Weights of a small self-supervised image encoder.
Model: arch efficientnet, norm batchnorm, activation relu6.
Rows from block 6 of a small self-supervised image encoder, named by matrix and row number. Rows with one number belong to one channel. Each number is 200 + 30 x the weight over its row's rms, rounded and kept within 0 to 999. All counts start at 0. After the name is the row's rms in percent of the matrix's.
Before each channel's rows are labels from the 100 images, of 14976, where the channel reaches its highest value: "colour at peak" is the nearest of a few named colours to the mean colour under the peak. Only what is clearly more common there than usual is listed. The data: streak pictures of flow and ridge fields. In brackets: how many of the 100, against the usual share in percent.
# convs0: expand pointwise conv (model.blocks.6.convs.0.weight, 576x96x1x1), inputs 0-95
# convs1: depthwise 5x5 conv (model.blocks.6.convs.1.weight, 576x1x5x5, trained with AdamW), a 5x5 kernel
# convs2: project pointwise conv (model.blocks.6.convs.2.weight, 96x576x1x1, transposed), outputs 0-95

colour at peak: black (26 vs 3.4)
convs0.272,113,244,228,171,107,157,213,284,223,163,175,215,191,178,191,243,157,201,248,198,197,206,203,179,192,206,245,175,187,247,230,184,261,166,165,215,160,194,162,199,234,218,197,213,220,220,225,211,231,175,163,217,198,187,194,189,209,218,236,195,261,249,195,195,161,171,207,201,196,133,172,176,238,274,187,225,163,198,210,202,187,236,196,183,236,180,205,230,187,186,188,184,208,208,177,219,234
convs1.272,097,173,197,180,149,162,183,219,166,189,198,215,246,241,224,224,202,202,173,196,196,142,195,157,145,166
convs2.272,096,218,199,193,211,190,224,164,194,209,173,154,215,210,192,257,151,295,208,170,180,140,161,184,185,171,208,182,225,217,177,226,223,207,187,187,239,215,209,232,222,191,253,160,228,198,185,223,220,198,216,200,162,285,243,162,227,205,220,183,214,214,200,213,247,171,149,203,184,173,186,219,242,186,172,209,223,189,233,230,211,132,282,166,199,195,186,182,231,185,208,221,218,184,219,203,246

colour at peak: black (25 vs 3.4)
convs0.360,081,218,171,204,194,201,219,233,194,183,174,218,165,181,233,218,260,216,169,202,188,208,206,198,218,212,220,148,171,232,211,208,206,217,235,207,212,193,157,206,78,231,148,244,119,187,197,236,194,188,178,193,227,234,166,226,231,197,210,168,209,213,212,189,188,175,248,194,172,160,214,216,185,159,149,239,170,205,197,228,164,215,187,167,215,180,181,127,202,207,196,234,222,216,180,267,196
convs1.360,087,168,171,173,172,217,173,164,197,155,146,237,240,257,230,247,204,171,217,172,195,198,193,215,184,200
convs2.360,072,243,196,183,181,210,183,181,190,176,166,161,201,216,168,198,173,199,220,217,207,212,206,174,212,164,225,202,193,186,222,169,140,160,206,220,189,205,230,224,161,175,142,184,239,195,196,228,202,241,173,193,174,206,248,212,133,205,187,215,209,275,196,204,194,187,151,217,248,210,271,238,174,165,202,153,173,211,101,225,267,204,139,195,194,205,193,182,198,186,209,206,216,177,256,223,216

colour at peak: black (39 vs 3.4)
convs0.52,085,223,194,205,207,209,244,218,247,188,184,195,236,203,204,173,180,188,210,163,161,219,184,191,193,164,204,225,124,202,202,184,236,165,192,230,195,246,197,164,211,256,247,143,233,228,137,185,186,199,177,191,241,226,165,249,206,173,174,204,175,176,172,250,189,199,216,195,192,178,214,220,139,193,205,234,229,201,245,218,116,251,245,219,230,185,192,175,198,245,249,217,214,164,202,161,224
convs1.52,102,205,181,175,187,163,143,148,172,177,176,196,149,210,160,193,183,154,216,168,149,200,203,204,164,185
convs2.52,070,219,212,204,217,208,209,274,213,197,184,171,211,175,223,249,179,242,221,216,216,205,132,294,196,171,182,163,214,208,212,183,198,216,184,239,237,242,185,198,209,275,185,203,205,194,179,214,207,221,237,193,180,154,181,187,175,206,167,211,208,237,202,200,199,171,237,259,185,173,235,201,184,180,214,199,196,203,250,207,157,232,179,210,253,196,155,247,207,244,208,194,205,170,253,115,198

colour at peak: black (41 vs 3.4)
convs0.216,089,227,222,207,201,220,258,233,195,141,175,220,218,194,211,188,177,211,178,207,207,207,216,199,216,190,182,238,211,156,183,254,177,196,187,212,184,200,198,240,163,240,188,204,159,211,228,192,201,223,166,216,218,178,221,206,237,122,151,216,248,144,184,199,199,203,177,215,162,200,173,235,185,206,222,173,167,228,185,213,131,196,207,155,236,173,205,178,291,269,196,262,209,157,198,214,247
convs1.216,107,170,217,199,211,172,195,197,230,195,184,202,252,291,248,191,208,213,243,251,191,218,202,217,220,204
convs2.216,090,220,190,180,221,196,178,173,153,304,243,213,219,136,197,172,211,235,223,224,171,183,182,226,191,235,204,156,184,231,176,189,217,252,243,251,239,217,209,206,158,162,239,199,199,216,206,252,231,174,148,169,187,213,214,199,223,204,203,178,151,205,174,162,194,275,193,160,217,174,170,234,208,180,180,205,180,220,200,137,235,214,193,215,183,200,192,254,220,191,231,193,198,192,214,230,159

colour at peak: white (36 vs 3)
convs0.392,067,166,192,157,273,188,218,217,189,250,244,230,215,222,203,198,228,221,195,176,191,199,237,139,209,191,174,205,142,223,214,186,210,129,177,189,148,228,204,239,226,180,239,215,233,229,213,222,159,253,237,216,202,223,255,238,209,215,217,243,170,181,184,223,232,218,193,190,232,229,206,191,138,180,167,206,190,240,237,200,189,184,152,157,207,198,159,165,185,171,255,179,188,218,235,181,167
convs1.392,096,217,211,186,201,188,189,190,185,186,179,242,248,276,245,206,203,181,233,180,154,195,189,200,164,142
convs2.392,064,226,182,216,122,216,207,181,193,177,179,207,224,241,216,222,229,212,116,214,212,197,206,244,203,280,220,251,179,200,219,223,188,261,205,225,209,211,173,178,186,201,140,181,247,205,188,192,222,208,231,181,171,193,176,186,224,192,169,262,210,203,195,149,165,194,185,186,229,202,203,207,207,111,191,191,182,214,214,216,231,199,251,221,268,195,198,220,192,228,249,203,166,147,195,225,186

colour at peak: white (25 vs 3)
convs0.294,101,209,155,160,201,204,182,195,202,138,203,216,209,179,249,178,123,261,172,232,208,202,230,200,241,141,199,225,155,208,211,209,191,145,172,221,199,250,175,182,199,169,179,198,174,221,233,176,264,250,192,140,207,237,192,253,161,166,203,189,253,235,157,182,175,201,187,194,221,227,206,168,222,223,268,193,189,197,216,195,260,164,207,234,228,202,177,220,205,213,218,208,216,226,213,211,196
convs1.294,101,209,172,188,187,200,191,187,230,210,220,210,216,274,239,223,219,235,281,243,221,204,221,217,214,220
convs2.294,092,253,269,149,173,218,211,198,158,241,228,318,189,160,188,192,204,193,160,194,206,192,217,250,200,242,216,223,175,218,157,222,209,251,243,205,214,188,190,214,236,174,230,210,223,190,244,255,186,205,218,229,187,177,186,128,212,150,231,165,200,196,204,188,211,190,159,208,178,173,215,212,229,146,198,189,193,214,167,214,199,147,176,207,193,188,202,169,194,187,227,243,176,183,184,226,218

colour at peak: black (26 vs 3.4)
convs0.403,083,181,211,182,226,174,207,205,150,197,208,160,240,223,224,207,234,198,169,221,190,212,165,167,231,162,191,267,186,213,139,196,170,235,190,188,193,162,185,239,182,125,217,162,168,174,175,238,187,204,198,159,160,197,201,215,221,286,230,180,229,183,220,230,194,192,188,205,215,184,193,137,195,191,192,173,189,198,236,238,120,192,206,217,232,153,165,181,174,186,188,132,183,203,232,162,182
convs1.403,102,205,188,203,209,217,176,195,230,226,155,184,234,304,257,173,172,210,220,207,194,195,194,192,203,195
convs2.403,073,181,240,185,199,192,187,148,187,226,227,213,191,192,193,183,215,127,146,164,225,221,237,227,183,229,217,195,168,189,206,168,198,240,147,242,197,240,191,204,225,258,221,189,205,169,218,173,219,196,189,192,214,149,164,208,203,188,123,222,225,233,168,137,236,209,171,200,209,249,192,216,168,224,232,163,188,214,120,196,210,205,201,143,208,162,179,147,194,196,204,181,168,131,197,197,195

colour at peak: white (32 vs 3)
convs0.35,186,242,168,192,187,164,222,196,230,217,231,171,231,148,170,177,183,219,239,220,185,151,187,232,191,198,208,222,161,194,192,233,263,197,168,205,150,229,198,182,227,189,178,210,228,237,183,167,225,224,214,117,257,271,169,166,209,185,230,154,173,154,183,260,158,188,221,160,262,178,173,173,205,196,202,211,203,230,248,167,148,196,193,239,236,190,196,189,189,201,186,193,205,217,200,213,222
convs1.35,100,190,165,211,181,187,175,215,223,214,153,192,240,281,236,173,172,229,246,221,192,175,178,203,176,174
convs2.35,181,216,200,153,211,209,177,139,163,190,158,265,232,236,206,182,203,170,226,219,206,191,207,209,166,199,143,187,206,161,171,194,176,257,199,175,146,134,120,237,188,210,139,223,188,201,200,206,174,172,170,165,196,219,189,184,205,139,218,179,171,199,191,219,193,175,259,162,240,167,193,230,196,186,172,202,211,222,226,204,246,160,197,202,194,190,176,189,216,123,180,229,208,178,234,193,176

colour at peak: white (25 vs 3)
convs0.240,107,243,189,197,252,152,209,204,230,215,220,180,201,216,161,148,176,199,209,231,201,155,194,185,239,156,211,182,206,166,239,237,192,179,222,238,219,176,138,219,216,184,215,231,229,186,185,165,178,199,181,210,197,235,182,168,251,151,188,215,215,204,151,245,174,199,239,173,233,202,171,209,158,150,229,192,184,235,217,153,227,162,235,226,272,182,254,180,210,194,201,167,179,258,234,228,244
convs1.240,093,201,189,161,159,182,189,158,134,183,203,201,213,239,245,210,178,215,249,218,174,177,177,211,165,154
convs2.240,092,198,237,215,161,209,212,203,198,192,167,191,266,212,236,136,222,179,217,218,178,200,161,168,212,224,179,202,183,200,200,197,218,267,181,179,198,188,187,241,257,195,137,218,188,195,194,176,208,165,195,170,207,198,213,142,185,162,180,195,188,99,223,217,139,170,165,185,234,241,227,200,204,187,230,220,231,193,145,189,231,207,200,179,176,273,208,229,192,182,169,239,187,259,191,177,197

colour at peak: black (39 vs 3.4)
convs0.476,138,191,200,252,176,198,189,196,210,191,225,157,192,237,178,196,201,211,214,126,155,198,146,193,226,185,197,197,175,142,128,212,204,191,210,157,212,176,184,147,225,141,211,191,179,200,161,191,229,186,152,219,196,238,232,187,184,156,218,228,201,226,202,212,145,132,213,259,244,121,212,216,193,170,196,180,182,182,232,203,151,191,211,204,209,208,182,209,230,217,194,204,173,168,166,252,239
convs1.476,103,187,184,191,201,170,196,222,222,210,199,216,245,283,265,228,213,221,251,237,230,199,197,216,199,213
convs2.476,130,166,199,182,179,208,172,215,211,175,252,153,203,172,207,228,210,239,204,219,232,224,185,126,280,205,180,168,138,222,198,210,235,194,175,277,207,226,229,157,185,145,219,194,229,203,185,210,239,233,167,192,228,188,198,186,239,207,185,250,226,216,200,200,214,220,188,180,178,179,157,197,189,251,171,223,261,204,166,212,239,253,226,140,226,204,160,212,212,209,236,188,226,207,188,243,189

colour at peak: black (30 vs 3.4)
convs0.171,145,217,185,192,187,240,239,274,245,190,163,189,284,199,249,147,212,223,231,203,268,195,166,222,197,139,180,203,222,190,184,245,231,211,201,209,199,141,199,226,202,157,248,204,196,163,191,186,209,232,218,167,200,241,258,181,149,247,188,213,229,169,199,229,208,172,242,240,225,172,204,210,177,171,172,211,169,192,202,222,211,230,191,252,236,186,179,206,218,206,220,237,214,188,171,230,206
convs1.171,112,180,195,185,175,195,201,205,222,217,205,210,226,261,265,204,205,234,268,252,205,175,206,244,215,188
convs2.171,139,223,225,194,159,199,207,214,148,253,213,182,192,215,217,195,188,222,213,215,242,187,193,198,188,229,177,223,190,239,208,254,182,213,208,230,190,171,196,233,206,219,198,157,215,171,181,178,202,171,125,163,188,180,238,204,230,192,219,133,187,203,192,170,255,236,197,198,182,165,199,171,264,197,143,171,260,131,225,230,218,182,176,200,182,249,148,187,228,123,187,211,213,172,163,236,187

colour at peak: black (36 vs 3.4)
convs0.21,102,236,159,176,195,205,184,245,205,216,196,211,239,211,212,199,142,169,205,202,230,138,205,199,219,189,213,193,197,203,154,198,232,221,200,187,238,148,223,269,185,171,175,200,179,200,244,167,247,229,192,237,221,170,186,103,181,215,210,201,230,225,186,245,168,183,149,197,218,183,194,233,172,162,159,251,185,143,191,209,136,242,194,204,214,158,211,220,176,239,182,223,173,207,201,239,226
convs1.21,090,195,196,194,160,167,181,172,216,214,191,197,207,282,272,204,170,194,192,194,162,204,179,165,163,180
convs2.21,095,178,199,181,151,139,255,217,174,204,293,211,169,206,233,236,167,183,227,181,204,180,220,209,215,152,241,218,213,217,216,214,206,185,185,272,182,214,226,253,208,219,219,188,184,176,176,182,219,196,167,179,198,150,266,123,215,232,141,167,245,184,205,194,176,203,186,183,185,193,168,183,190,206,168,211,215,188,233,215,241,148,216,142,199,203,188,228,219,198,218,180,200,159,177,229,179